{"model": "image classifier", "dataset": "rendered roads seen from a driver's seat, with toy cars, trees and houses", "bias": "all", "pooling": "class_token", "mixing": "cutmix", "init": "lecun_normal", "steps": 22000}
Rows from block 6 of a small image classifier, named by matrix and row number. Rows with one number belong to one neuron. Each number is 500 + 50 x the weight over its row's rms, rounded and kept within 0 to 999. All counts start at 0. Numbers have three digits each.
After each neuron's rows are labels from the 100 images, of 14976, where the neuron reaches its highest value: "top examples" is what is common among them. Only what is clearly more common there than usual is listed. The data: rendered roads seen from a driver's seat, with toy cars, trees and houses. In brackets: how many of the 100.
# fc1: MLP up (model.blocks.6.mlp.fc1.weight, 768x192), inputs 0-191
# fc2: MLP down (model.blocks.6.mlp.fc2.weight, 192x768, transposed), outputs 0-191

fc1.690:458510396436491481441521463417478493576516548434459628553498527529548491511549420479521619409553493517527486479487521440581508444512403507516440466558557416461526478445489527553498495521449402564470533499447603554537567570504495594443383434583469473517533483482456478472461488495543540494399563530561462485526543511550500438605585452540482509580500542497535516526360533411488518429500559495462470524543538426540566505427456545552540505490526466510503503534507477524546503388498493489492538477410474487493482458497550454504448659542563535526459495483541476460495521446451532610
fc2.690:502389489446514475485511484461523437503481500535580478434485501446475509552549518487547647604509536520524541502576497493504411463492514509506524620533522486515513526549582467487451502457415417429513562544532517530540588484524517527436410538538527526476535512464498447515560471535399574432481514486464562458533521541424528357545499500522541442535518490500450552443440522521543579501393581526567542538400433480495602497496404601461485499522462454534453550496455477572508600524536454494472544558445477539487488401571520464472465615481393496480413509532476486403526526438566443529
top examples: bends right (64); solid white line (60)

fc1.221:499434524592570511521497517473491589445530516500523550482617438522575546557500546499444487489489466600617478461494582393521400509496475492428480478564475596474443474551441472542583569515410522481489505417511475512447565406438503498591475556543552516523399499539496504522438385532409517556500487536581512502470466514429425410540549443465455424496514459472527430461547474441441532464436467509594435472437485596550432529505552523453486515523488474436461498538491639468410478492569565530423457549553467526506531492455454520524455518516545450451574520464477480574536566498534522519
fc2.221:459536489419518508542519448521462510565430471567379451454431523483450422455458560411504465457469606451469489398514506458556519583610488535599426458552525476495556478534417606437430477581466489471540588501515497545535416486517553500389521440401586520447498509489501544553550506500519507423466519483440483480466405495448574545467509552508533583504544532564545527506506498555505456529445552486421530512544531478454575465511496516567435577491393521505586510473522439529483528411483458516451516490466454540488499475621509514566514556453446628549501491502480538388568485492504560480
top examples: solid white line (100); bends left (78); vehicles: zero (34)

fc1.25:528573420444547489574455566503427545448529595478475562482567509530477451435490489485473469557492471546540524488537546395488476502508511474480513564448397514462570495504508422537503522460457503492466530535459477557552479599566447488414465516495452515555425456376565570496490491534478586473488611474557598497472409532531472465450519405545563512488440593641549373537492501426554580548525484503492506529501491486599407526570460467512494581423620490528526528516506456412502483479494499481556561607501584495419468489436450554450513432521535502476449546430533482498532504522552483486
fc2.25:462527534565456586562566456546496561447524508446450480568407481502471438504544486429463535448448459488485553507505456531577481552558600462441495551427494438530524514581514533530426515479423487506590515456484494480417435465515494426531464541543508497542514409516564466375505544615519503465572383612517477601498525481452443464564470445440515542484574550477514428445536535530493595511494437575535521536503478481540533451421491450545414493550449517578539476477583566473467513519552475543518497494447524449487437482515475545645548494428501477620478459517400449519450516425560458460
top examples: bends right (100); dusk (62)

fc1.766:582533504526479603446591528476505412511458407489458505518506497469625521487452496554551521560473565474438542455535499536459478400431479522495478528420495500597462448499522504565456472403505496483437574477470575522551599591495487572486517417465496558528531575473575538556461426417429602531561537491539491408482592602486464572465542446440471427476374582538517559536442463546507534475436449402465538509508477525478504465462461514565502459463540421464473463517500518471426560536486487451485481471454494515562504459550471500474545569562522465533464499447355564433515460566520527472
fc2.766:458429530445552473557501457596442545507502592465477517487558537496467520460585505507453483434479388485464459544484558245616419586534456451490481596477552521434511498539476557487534508477492510501492480425489502515444566473495473396531494470513521518447570443621465506473599497440435484464453401464559460489480415520510542529555404506494507537564593517495454475463450501515435475490532516492565552473515566477535547483597516527441472435527518540508509556477531483604446555472560465533496479521553542444515451567483528521512539390468455588483473504530525549523562476425486509501
top examples: crossing stripes (96); line: no line (50)

fc1.350:442389543491482503495497500532573596491538464609444508440459524529503470531448419519512507510535583591492475591492658508607366475504474548469398477551515584489556462436519466422507479533533463465487579474543451557456504500548552576453545500527424469519477562491618560476437437518445446537497388534520564490488479391515465482511545450491494508507594521510564496432493542506479546497563606495444541532467449488555473536480487561521472500472581487510440466436509529500516466498508426407493515503372497559448493422528480636462535486480517421499465436485561540452460475546475491520
fc2.350:424571467449487454447498538556547494462506454500529471470409504440547556463591519376576525506601478519515490401569524404534550628440420508522464476451475470476517549457514538613496592451467556562515460501542484547511482513541455481477475491444541404398431383583550584521534466537445557481552473535529444534494472562478532523523472504462497470524501484459379564408521467535478506588506539509524449484543528546547512502510504536520519543547531474508580467464476547505401470494473488590511491401569406369473525492522528493588488515564499525510460542461448536494550432540423390535
top examples: double yellow line (60)

fc1.12:458507565531507547478397507523532480542520492508480458469529483531545529594366533458620456526481452569564443577419541428555481527403473505542532478495443488403454483445457498465497531549624442483551530485532415621510530513576528544478471429439560483498448510509493540543488400505499457545442476489608458566510554527453478583530458483572480481590503494517509549564587582528516481462519468407483520533448425497495419532515390435555548437545504579488490532467439454481526440435515439557494514484423515542504520459416438499491518472428478485445516449558504604451505547552454551605
fc2.12:570518476457522507451473413519470570440488471509521464443480434449513479494505464496521603444596563554488511383476586571541491520560474509547376495523481530449375528492520490565509536566433543555556566506451449482535479485459516451492538475495533371489540478531508546524399524508423490628627469583464424579472486495499553478517469533483628496446508439540446504452552453501379477517502518554517503492413557512502482535477552480535406490553491549541479525543549490502424467549498548481477474526444518458399582548564483475458547466521485484527445565504463412508601541374476487562
top examples: solid white line (86); straight (60)

fc1.670:446485551477493528516383526510568528476481476505488468481528418520489571506462470367517491549619430533507561427572525431478517522530616436489549437545489520452466567437500432474401444495510555495566433604479462568496575464484529534395433476504414466605456499449571416465548476521526519449553483433498474615453449514558530544523437541514501574510566495402549477459516550531505510540538443464497359477463497513464498576511522478541519553485445448550401485487526562480470533523494432559512533468521494433566472567519438447498584517528476464462486488544575533627593518464543502501
fc2.670:480471580491613455451438521463524525422556628635394507431537503446559432529534517465454435490499462575481516486612433504459402563496519551588478529466401524441502482516552508548523542535462567444436529511483523576507469506530416468495508451449485534482515494502537492411445427496494422532371493509406437396443507529545552587501502563408448455546488483458564535418433488434440513525582501504520521484582509475424536545581430516492541498598467558508545536581481482491547521507494483525512489491461445449515506585514495455426482532465504477580451563549532574547548509539448474488
top examples: solid white line (99); bends right (62); vehicles: zero (33)

fc1.531:524480515514442539547386488395381481468556514474457473538570376500468515659465496532484530571559524393496490531458519497538439383507561459500471480516554474508404476527493523431464535547571420559428483437457527540476526449558458548573475585481508507522474470544407524472517469484554449515455458497492489464530506583548535459476531432499552442501547491536620536567481419518587531541453540525569551570529442567447458531516432518567523406507470559435489538551479477523529446503566559530549525601431532474454487464498548430475594457433398442534450474495453539548469494568505467498
fc2.531:546548491464592429537527499540532567473538569448534468459470518489505453435527465530387455476705410446516491530472523516451460599425537496519548619452511541509489527442538494538428518512424460458528558492545514509528511412455492491410494417497479484528520465481513617506462528584438438547406481467610509591486437451414405603490486487523492543581507488417501477495528497480499467455530514479451580515597512451501495522517416523508569490509451425503602488567442531540455449453441564414451547480574478489512519472544489494516510511518513537453510544497508513381469463439567523567
top examples: bends right (86)

fc1.364:504528538502527539447558518517511403526437461465484456474531496541639581512530501523492531485497630476367543432483526622450562461433475492514472510443435500587438411500547578531547520455526475440548524412465549544523531543463465568557531450442517549453482567441590534549458398458427552534525518481460456407453580590482459553492576420535463436502374587483541499559437454518533554516506452424500501560488483505460546504474532517524523476496520416524493566485570539520417564544501469487497494436396516500485519520529495525425450553550431454542499492513361514552530436501499458508
fc2.364:448456501506503539565495406492479602521428498494494526519518505473439467507580470544491478481505345471488459556536526258565398512499511506445477509507529540479525582471449537440547493488525512500464538447439446491421510491565514443493539468531528524512587473558421463482592536480467417396508459519563532497553428527495485545555378574403511509514644487484490533459504492502470497507531539498574663411511514474554504516519493526430462468493502544449498545461450521511436450493505457534477504493567522452564447553510503476532586376494479573519460520472547518511488476419534513533
top examples: crossing stripes (100); bends left (67)

fc1.590:508517485502429466539549443571461507529459493511511482535410480584578491382484496460433491615533505525574489429493454493535495459444619466484486467463493483517470569571426515466511510504650417531507469479477455540528486424519505439559532515550466487560419489525577474558514506508594426444381511524539465507580510470590442514478443499521559549448525506441487505562462497496510450535563510486578591551441465494474486450455497532495527498450579437543436517496495527448488526483536556508659584539463523538492525593489425456467576463507403425510464564426451425570578508593496586479
fc2.590:472374513459465531474461578509490496449550517459480439502462485499485466577492464415525496508508530510440469510591553440445433527458451501506583538453457552540526496468460497583510489481389474537491458500555510469515532657501423402481466453556431425484547499559474550546628480488405595456538443498389523508531466503473593535620526535504390551555539450497497553493478473494511550516399473488552451503458517533611504545556481487527413490503519634470516547447430544534499492494433465508511459463475497461471532557553567571522515480487534523525513425622425467522433505525466566599
top examples: solid white line (75); bends left (68)

fc1.552:484499560583562469529467539498590507509405516492544537592510495482463444493447506550489437555535522519526473484543574491483517536489515396518477599577500487448473531485544500442541507483568453573590469511437479462491527521424473548584515530452395506499450553422547471526492509364501535635480479452426541461526521497481444456535449484509459550397524470481442465509499515476538376504437527575504503543500500506413466533521405460440523463564504575609551480415571482391409445561458433526506521484471619570554498535536497481502521369530518539572439492525523466516502502559475410411
fc2.552:458360368509439550614559478531500430527511531504528485497526573462605571536513553494468540511551438560467435556523489368563448468469471508528510531496454515513511523466413520536492534519482573459504411569461527438484518555468417516483488590460550503468451495502506507493547535521508506450471490536476461474467481407577505584552443547535638395491410449446455470526488497491526518534518472459451529462473612413526475564519543534558533522470536415543575464484432560487548530404433580459482465371513481510553504513511424466543489549549484452536431496576528613509539450485553471457
top examples: dashed white line (100)

fc1.491:497593471471444504528495465502657525518479547556472469452441418420510491535428564486439503384518548467489521446496444431460476547425451430491515494517493496499496501589470497419477457565524523493555476425453406549469515590549517348481537554470592555430519510590580470495473533438464422442502537478486502595499525541507513503459484503501429458461536514456553526521435513519537500561473438477397540516582600417468452569538424487571473461608494557501520470520569555453450444512528516678552480459457446445553522512543533549545552520538464515497453488493548476471553432526498458526
fc2.491:556588496464570575478445515511499474443495599568443468523503535497570468509461477493453535491409531477519473403447478611600514428458519464432464504399464460396560424505514440486443507483491479485562501480543586527465556497525401457506481462573515535460442537584467490575524453451427516516451543561509525479455476518509384588525401575548540483518503483478547518506469503609486486480500477561568525527522437553475509565490509458441545531434475495539439537481447506473536489548550357439480472470529511537491522653411527509445510443503598500483528532523464416545574475604445562586
top examples: double yellow line (95); straight (81)

fc1.266:356568522549506519436463578602478481571546468507479429501485482469495436463476529498413496581541534466465549462706386479571529477503431466491530438631447479474509489542437558513461485527548511496503443473520562584520498443512528478555580524526366432455494456509466519486511475528530454406473540532439462559515553481491481483532498534515483547446543474426528498575488472505536525415504531449553480478506521519496424596571420519455502505426518493526511513457498534366436491512555532569569512474546488488418548465457506434481455535510417438506552504566533536583512568553577426459
fc2.266:502484575564527451502465518442522579489452503483412503440520444542468486527447618436496422489450493501526617455479441526463567545506505431560433483532480575438429474472491545460519634472402492504521462505410441490518576497375486468484540401570516543532457482488524453527607450541552492512531456543436418589522524492465517521478497507598485421517444436488491493464508555484509516539523387484452437582486503523470482551488626562475512430430472521518442490500462518568537424461515558535523461483471495514588520511513519500389616515521576417617511569518494519581430473496522493564
top examples: solid white line (99); bends left (96)

fc1.545:557402449550472515533548506487562445481437543525518540620548474467554500544533571487595562432468487496493487411471487499488492525517492526500452536505484488428496596487459505440460522347619481518578542587476525514428411495502511458426546549519478506466430560383566523557453519550427509528525487461497504525452458512544470506470594504600500485505501557440532514493438419447518470517522459533517557511573507475582461443584469547524500445567461442431497495474463456480464543474561538482599465521397526510527582465488534514501575460532489423540383401473549549434465385470505615451
fc2.545:485337441453548467486570462554463450518504467403567488493490457402536513404467561447457521454517523443545481501519401589510477435466577448428568537534510506550604512575536574515507580496514471557526428409574497508510547486493547507484495602473423482472516440423438558478590490555559503362549475552526492497585438527527494504568425506438539525539494552546436471554579491511511494493464468562541505538499485481478561517537532530544467465444514591399468453530480565453542539427576454493547492425506492481450558449536520542551440452511548622472590490468435468507516551493514452439
top examples: bends left (87); dashed white line (73)

fc1.68:428494528578498461463505527529558517468415539347445551490517454564534519581458441524463522471480491484444441455582471444545508485507514450472581417570500532557645430455481498610433528492500503576389497495425557514481540500497423557468563552571447496500569526491532463434500426487503535490501444504468546488434518476576548524473624511481563592489489522493516611548473517528460486469500613492502555532480559429524491492474581506455503487466524501562460546522521427534472396563372473452469455589474491412390484438541584586452504492504488514586430482486486494451482468509482462508
fc2.68:486486521422493582535483518451487480472438477519563464475553530570494528520588576486508536487474382553423560520424515423411506480504527461542437589479464491461401541432482540400482530486509518483460495576417464505417520462495470539518482500517482499386552444474490530475531483482539391414579521517461520414479444513480535505460456515572458326441541443462576475493548471512439454432489474514495526395534464563578465501565505528540475467499456546420529537487531479516554584455546491465435539447638483533592524602461513503464485445519555567512496543554525558522587557523597561552
top examples: bends right (93); crossing stripes (83)

fc1.548:472468507547549476461465495473564433458497545463526646553592506465462526575494484563474422437493452410558488518474503483459533580419467466518537487444512623522504570509415494548464525523558435487335434489442569471506513384476525553476465409512489471515572606604564490478471532523495474487490535450510492478506531536529508487462530495554549502487591521435558576515438537510508525518539449448448559504579454446459532475378534499482590547538488469582363578538551456542476492514541480535500557632545494475420425453439477513509589501481487448529474421452481475521502469468525504552
fc2.548:503539444549443528538488504449481480472482422528534435401495475533608526456480399494530493513556434557536523522523529516435509586504450404560480546507542493515562526492528529479460552407422501501430462566483522543484551567485584540476509527442463538554463586425555505478470575512500489414474525397543541573518592470455502519414536545530451484553566421502450467408425530573510517431485474529511389454512480434561515536555589611576533460566575484457462418503497561538550646509471477534528607378482509551528475507555529434439416470531485492516464479460440494444526443457498516501
top examples: bends left (90); double yellow line (60)

fc1.653:541512581531471504436568426496505459492553645624628443464448421481539460569484516500548586525556454549524510465480493452394549560412499415413463534475467484535449474483556501524521479488483470462535522535452481551468431463544495424573477490545449455470615519600537468516466474506448452490516442375478547478425516389551523515532516517451469537496441586523513537435554536561564530483492452471546508499449500461437486502484423493549488433486534565564607428447526450472484571553407506547445583487530563550516506509432523427520515509591570462579512486423508476494537448521515574521
fc2.653:497501510486587532586479553580468504472483477418476547495541479491500475514517497564468482502457530494510480652446574574591480454523535477649499457638572435457535506419429500512471503453449578451462494496540519450485437452477459438471549499477473503513478475427492485467571516517512536508468510589504520506609480536476464485413484473488603480436569460396544435491510401416483542526538500500607453502566468482530551447480465494524554535463500548459524486484500513513515542503552496525444491523465453374415522539495439506408555562496437506504623543600395435496427535570411499569
top examples: bends left (73)

fc1.390:561573457521518513436517486486521509466508468513474473462502579568558447454417514528509556455484518543375430505529480438481544442471407488460457514396555568500509438549506552553519574534432550515508499469546425530478463498552500546487482540528453559552437414437501541496506486566465560518514502508525478486647537605438519452450458523449573569436535499484499510477404534467391553621590467485486554424422529534468527607470560443484463507563467497491471480494525652482496499538528424470498545499591470443489461403460418515569483551421433528540578492412474479493504531557497527596
fc2.390:434455535555537500520508520480557500519442480542415498580479518468451455554552471540403480389526507479514511389380383531473545536505524558419490487387455484575470525477474528486469552516597418458560545582529515408456527477565428512444615558462445517474426588578376553523448499550544535456495435551487554534455433568477539547475579506558512584514457502447438497593503476526476480495472507534491471526503536488461487416560452511560537479484495537450498479473465484576503464564478492508515436614582535490570509457532466447543563486563576540553533404469489460536432499519491576423
top examples: bends left (88)

fc1.245:545454409541527483467513413590429473494612491487481546538513516509470548452494517534524445494489530496514492555455471430546554590544424452529528511589562552440589542431529484444486513505539544644498520526592416532446487557504455443548429539514494557461526521560460528516524480459436502365439511450479517484540491515531535474493503517520579491472494546569492526599488430573518471592477477434455569390422512528509447417466546430549499489548473404497498534565471587608402508551482442441512463487411483504448557514597495587463444539447422487521490450469493550400445461495447525531
fc2.245:453557564464557479565524574534477495530510524481513455561576521515462478418542469454445543502511474515485438509512525523516561437540527488520474516450478516411509525522471549612518506601534466473372492503466540502545426540479469473462511509457575575477511492578538462476590501474538446570551501470544484555446405519575542506441490451432369494542580614448461354469488550566511460488441432567536510594589544545464444468464533492465519435469563539457442392508511543485448559460398554474486527441571517524480413564506392419534492490387436543512516456522576534525493522454475564488
top examples: double yellow line (95)

fc1.332:563537515475493555505587506451459399575528428508479543468471470494604541508469544518563511525520598477421525514508483583468512481429443522535416466448457551605464405457466563531559471450549496470481521409538529569534504482510530568598486475461527495469455515446578558474470410505466492522523438468431478425557617611451402584460542467518565444534464542559498478486512487514491557572490490463483514615446464451529503414535508493556513506539462406518417553501541557503380536537609428515533483435370503439524525504461491513482500505517505476552444513477351496539503525550480455523
fc2.332:415428525487483501557489423552488553470473484542502546528538563536483478493548432446444514460454425503459494431495488225555462514482556490489520590478547539419548542450490513465485548465478492472480546455517479484450618531516439414488561507472464473495557440545438530512555521413404538441472438520541486536490374481514569550594453483514473559518601507463462533514459553506489422490540524567572577398510537497548451459525453548457456455520567529461533582491477547624461480498500555556487468530570496482531420538511525490543582417501439537494500513507492546513534432468550512521
top examples: crossing stripes (91); bends left (68)

fc1.285:569467444396559491465470536517484557499519456500474509486499568522541540449465445537511547575564480587500435474470401484422569573527427513490552437524545469436532480668466431618533571452521501518480509479433580495402595497491514481560552496462439572481432537524507460514550419468628421457484532548418459380561536535537491515536532536512602508512522458444497573530456531522443537569528518419444550460525408465485521483519492456484449592484419464415453476510564458578489442508476573565410518481501439516438501504456489463496483506475487542543511400512536472545590462512519532515
fc2.285:393448459464508519525494558487574554523490530570519431445466513494584482490456546479508477439594410396478503530502411408458461515575463473522463469546515504509530443536478515452440528468478424461466554472435496468490496651574502473452553424477379535453597539489531410555534509521512426505495523574468508504475497477436453477520562474514463499473480465553490526517528584472436530437557466523549505471490409434547483562611526484497502490575464563489513475489466550445609532531558501506578538464538374651525451563467606540566530516493433546426502494476458557475591525445554513439
top examples: bends left (100); tree (60)

fc1.429:504476487521506502449537563469439451433558444544466549581488605480504472455437506586596462433556483429348589420408525441473487565543515489538397597509513463576514595510463463501562523428479552476522605537520498596468478439597575440472521483472408493446481473567454474535529467426505428506441479524457528582576517577541574443506481518478514437478513522410509461503438563545517474409512420457450483460602491475548487540489392534484552532557520483502534507449450491573549512537465566589525492548527503482510482544466495489547532475523541478517505586501473521558457486610506421463
fc2.429:526532412473474507490479523539452528440532480444538530532481520469544512565483511523429553540526492519518545565412554515518428520508483527520555524527525499588483485513481526453473512448506503523478408478507495459567533541522441490516565526571494486450522603581497492486533449533405471610520470470501535472512518490496544436419434461510492530566469536560526595523518481528362498545418521579427475566488580556437419399434531544502445552573540441526494448512420567455516495509487602490494423423518559309485610471464491345562562522489446490513422434461524469597536437490474448465
top examples: crossing stripes (51)

fc1.678:484507489552443559476491444540442452539566501616538593532504499500522460514459490536482500612512577502515485440449557556425527447495517551521448546518465511449597536478464503385431534612537586548598471418529522457502507484476461532530526520509510639498423501488539455460433504426471474570405517551453550523453543436597555570567452540559442548502582518494530448686445478547478461463539501500427464489506486463469487534533450583500463478485569479536493478410428518412416522420534504556519538476532499481473406400460463495498470415480487466479503571475461501500514456502408500465
fc2.678:459601548515497538569533570436475469499552543419474489491485492498505558523532507449491493412578393607550464485566553565540522544464391454529471570590525480576494481383569505541484459440535444449460516476415473499488559556485489360488472506566530431501575559456513406474553497563502469523517513588516429533528556537422584462422450452488494425471481407486469499400502485495558506527419464418523451511507586468528487477594512438465482492553469567524464535484491475549542456555474510452568395470502516461515454489541511416421484510508538493536417555622543486492478468555601492534
top examples: double yellow line (80)

fc1.52:482473448521519449444471457527407467442425501436550522597436558565502553440554620509473409599515451580558435483522500453467483571615511491535516477525448492530478479574582523454520474478579476485503463484420530496489533541545519486468495451500470558378413508478526494479524585547478516613497453390478430472475488510549485488479390439527518520461587482474425540542502480458553500536530485428539482446491517557522466618534442540455515449537486499506588496525568578504456410550611539504490519521520514597447547512415471543521549397609521553451443463460504476530465461525479611482
fc2.52:432463559576536493462450576530506523387466475491519458499578437562451511453502613511445403530496449525531420492415490526552505561475539488444483503490498505582494541360456506543508551539516569484459508501514598490390448527582505517624519528460505531577509413435482555437490411548401471490480474560477512580549498409522527529495448560507557517397432471553396474496476445468474540526533511489486419433497511506516492552606562517545587445463487563540617451462585473449486491501453560511533517475499470481476511469589517532524495466595511485506522538455486465469478385604540493442
top examples: dashed white line (99); bends right (69)

fc1.662:502442473447565504541560530470498485571467469484505448426481554590533516504495465565503556477481509444479441431588423465496585537505405521453540528410502453487478498449493525488559401559517368571581502463440474475474578448508446534513495484536460570509598515587559522614507531413512464456518561484445550373552558542426514386441519572497473513576525431457578520567470584578472545473467475481563502456518508505490478487473492479578503419460579493489497410465523520514481466484540469538376566441499419472516558529479431422461450520526427490563536446543495533607531559533490528547
fc2.662:490459521492430624477568395489464594590551496527591570590411559569418441473544463456454440494502498481437418524461487384488507550495486552475492469447447443483525505543480522524483501457511452440626485478525548498504514600600456401509523474444502505497530452467447535485571474467485560440456538509595527543540381492544470394537471449516521552456529424511521532518540525453524486533467478473590524417465513547563474492497428459457504551572469453529473557565458501433418485480435561571547503539474518573467510463563455592548522513497553537490488530633584478501431458441456452514
top examples: bends left (100); vehicles: zero (33)

fc1.117:472559484392449439460462473565575540376481460481389522434465461505508378531437471599538548583547478552428475510470518455553583441432475418486440521493463562521469429592507423432567509551554453546476507556491479488567450531472532501441521608484466507551484476473409464401470572526433484507529502428549570541480543470502466492512490487463502507496549615486600491529477514498550476473474474513576490470435461482523598519568489459532455551584514592484502480389537542468525469523455440606521461453564533552553441462449518494604438494463578488489422531562540468550521513563479500517
fc2.117:498389484540533455467464447472470401495540514543443611463536544582513530559518569408499469508519540414538535470515426481537517483498467516508545515506482430499506476591455456519558539484527546551523452561465514512473411511562460519480434484517498468494487463507482526520486583453554488383544569484477505513439475477404551525462529460449498565433635543537445500538465589573502546487478545511495432524509579500502383556580471613612532395540487521460437463500623478531551533527555478486499463436521475363497466562476508496475492510522439454361506479502471547514552579426530376530
top examples: bends right (96)

fc1.209:439515489374505496511543521555548442543551480520464412541476443537597471569488485519552530594472508551495597462541587439549547472511531511482602525485399576621509525483521454416455516536484567496510487466487528496459517510541485542528477373496454543550498567437512497609389497509437608605541434549427562524479448533453490527506438460492459441456498460503531454506442518508508539411495487508492557522365513536458462537484419515549507514521504507495498475499502479488501407544491553457500586459478561544507585387554589462505405482603575475455457500450450561547428465455433471503
fc2.209:482465485487505565513575498511415474469404407486585504486472540445455560469634430507423530454557425445459493470413508434512437486584495463465430482520597468491462444491412498490572496461471492486539542514461462526423482483474536559580552564431636546517473515472511500546581396472525381464561551444457443497537517476383418515417461528526536472549548527508534472469495508550346550517515542487590456597500496508448543531446506459538523579507501502543540511563428504502462567495588531516467452570528470535531476513533452570508504510575430479494576554495493444547568576545456471519
top examples: crossing stripes (92)

fc1.297:438411468498509532465502487446562418528537460524531506617537498550515512508506483478505473394496526469465473551487509484430499450474460511531470425633487563563549569491411395480473518552593494524533450537368425532557537534447494524566536477400451445567461494592620465567447470537479545416545592499443450506524499549550441468500554476492495504523526411466509393510462480530482457543519415479458537420478537500478474538494457475577549485526469475557534533434470576475500520497506543502466518555482468531474545423491578434602596437495432634532464482527526567485473532529508619426
fc2.297:545410516476516468493473463536437580533559573487434491502555507526463463476546518480503436436529474517577463449500454513480487506504535502483429518536484494518451584503456628470481533503499623476479444429507524501477488532521479519498459532497483532562519440520514561544509506547524536346530479571611474444436425394385624562529397524508488419553493514493498508517517443564519555531429446490518560479624502504505510459519442535495416485461410434579399459612402501512437503489413541400541478441546488549502500439543393583524525485563582552519475494525522488553570505514500554455
top examples: dashed white line (88)

fc1.528:488518546528541568491450517523541551572531524501440499517592532580519532472498550555490479449396538465500468497440551441541510538541480503499450441547569397439431502464524511422548478420470448552514425473505443433549493392499433478460564495484561488486378458571467558527529503473485629395467496463475488544469568537534483547486419557557629458465469596498450540538478480491502471438362649602490553521424527487490449543525470491479488471555541501561511434493523490451598523531468485510480516425455526472422512487565568387507463521429503506555470444567518499537565546452484442450
fc2.528:541474551513525495549439523527535557426538467402514479548472507566472461604527489471473449575512492576490434553586478592434550392450526466491576448468520458453573503458526489551535539624505462522523547546559508503399447492504447519587442409425540437492521423550602523454424498486478546428516544504523522444506548434518480511373517546477450379514533492449483457486514436457485489562546480507534544441507595519544483506487488520517522496544456486522511461471404489518430429518470550563520498526498540553485546488564433514483669456416537478441374571581510527502455438503484454576
top examples: dashed white line (93); bends right (86)

fc1.243:492582499442517477480511455533430468525414412536420576483512453569475461570537556479440478473507487491568493556529412436488501524460585572559519486560520409435474521470550486533493537575615550522476444506519536521523440589538532553531495578537530563495464540484539548459531555522396486474522488494503423535525510503415446511456556497489476543530381494543481442598500612469520447520562598518555513480436488518556579450483481423538462412459475549563451484416572479504490527561509557473505453418459521498527624528426455548477427578458422469517582485483560593477506471528404390467
fc2.243:512460557566497511528537583495551501452562510547442525520492543457485627505459491585525449553553553529546488502515466531537560460556475452478527547522550568495471562406519472493443528496436476491392472559486558521509554484494550530468489477452566366495558556457535498475463422412397353426553464469442470493503497548616551565456513491547449451589518527459423508497544379512513568458448582429536463507488420559478407580455470580514400584501546479457451544553482519478489545432476424519456442603507602445449470539467449461478531510509455536500504475581563501513458489481530517509
top examples: bends right (65)

fc1.255:499435562526533481554521466527504508532445501421477457462481501530477578502517511454475516514541482457525455490542455449441544507466513538618565485455497488463523504542494454530440464490513515519517410511527425478535582470391458467502552471544424483496551513506506451531572498431512499410458517437474452498466558430568547540462480474592501590481470500583538483536451514412535514591654530529467466511470531474547447457489435493335537471473465518429428565452500587573532533635505533480424507474483493696536514508532532491599412524386506528571550451492506528541464513542469602509
fc2.255:484516467482522450568384573590457552493506528471521532519482474548543504436495550467532509486519552481510476508521483473496508472510523474495621469564500517519529534491483604472412482435458489493402537512461588447522534484496434499452533549562522431441523605600516634593466477541436495449467437444483508481444430464623474568545400487450472462599564473475567517537531495549526515419449474582598563493530498509453546433603447521468390464513470543538513510370455472493517522449449533463522510503489502397499528543586535438463566555440467564551437448499506545434558458422492430493
top examples: solid white line (84); straight (69)

fc1.490:451414473524500491519493459483398456488473507534484517542595574400514555483563515449556431401496535480557519566478524474473491575490498568425485494552490500445451626517446532537468414356547554479464467536465538488435560518487486522480558646519479512453530496475628483463563636542396430518599509502397443552559464427504595458547486517518581548449528548510558542482457459527526475484593435508441587498421531524452481479499567492523418503549543496438506488489571497527572602542583513466536485493463440509512486541454466505505523433461464500502464428466544474467472458484473514442
fc2.490:496448511498486542490533546561515548479578417511464542469564501397469596392502478573516456529480544478481424531483476570453556526531476494421509490514538505539503452451450578487569560481552437441490473558461514533474475510462577541570540575454394549472494458464552485467544480600549461422469518516534561526514488576538424519465540448455426494468514573565476529476585488534484493544419462434610512447598479538501508523535497603426530443527458529367377404519498506556471495426542535490539463464508575540439472526463524525542463559456441512529614456441431530547514388432582479545
top examples: double yellow line (55)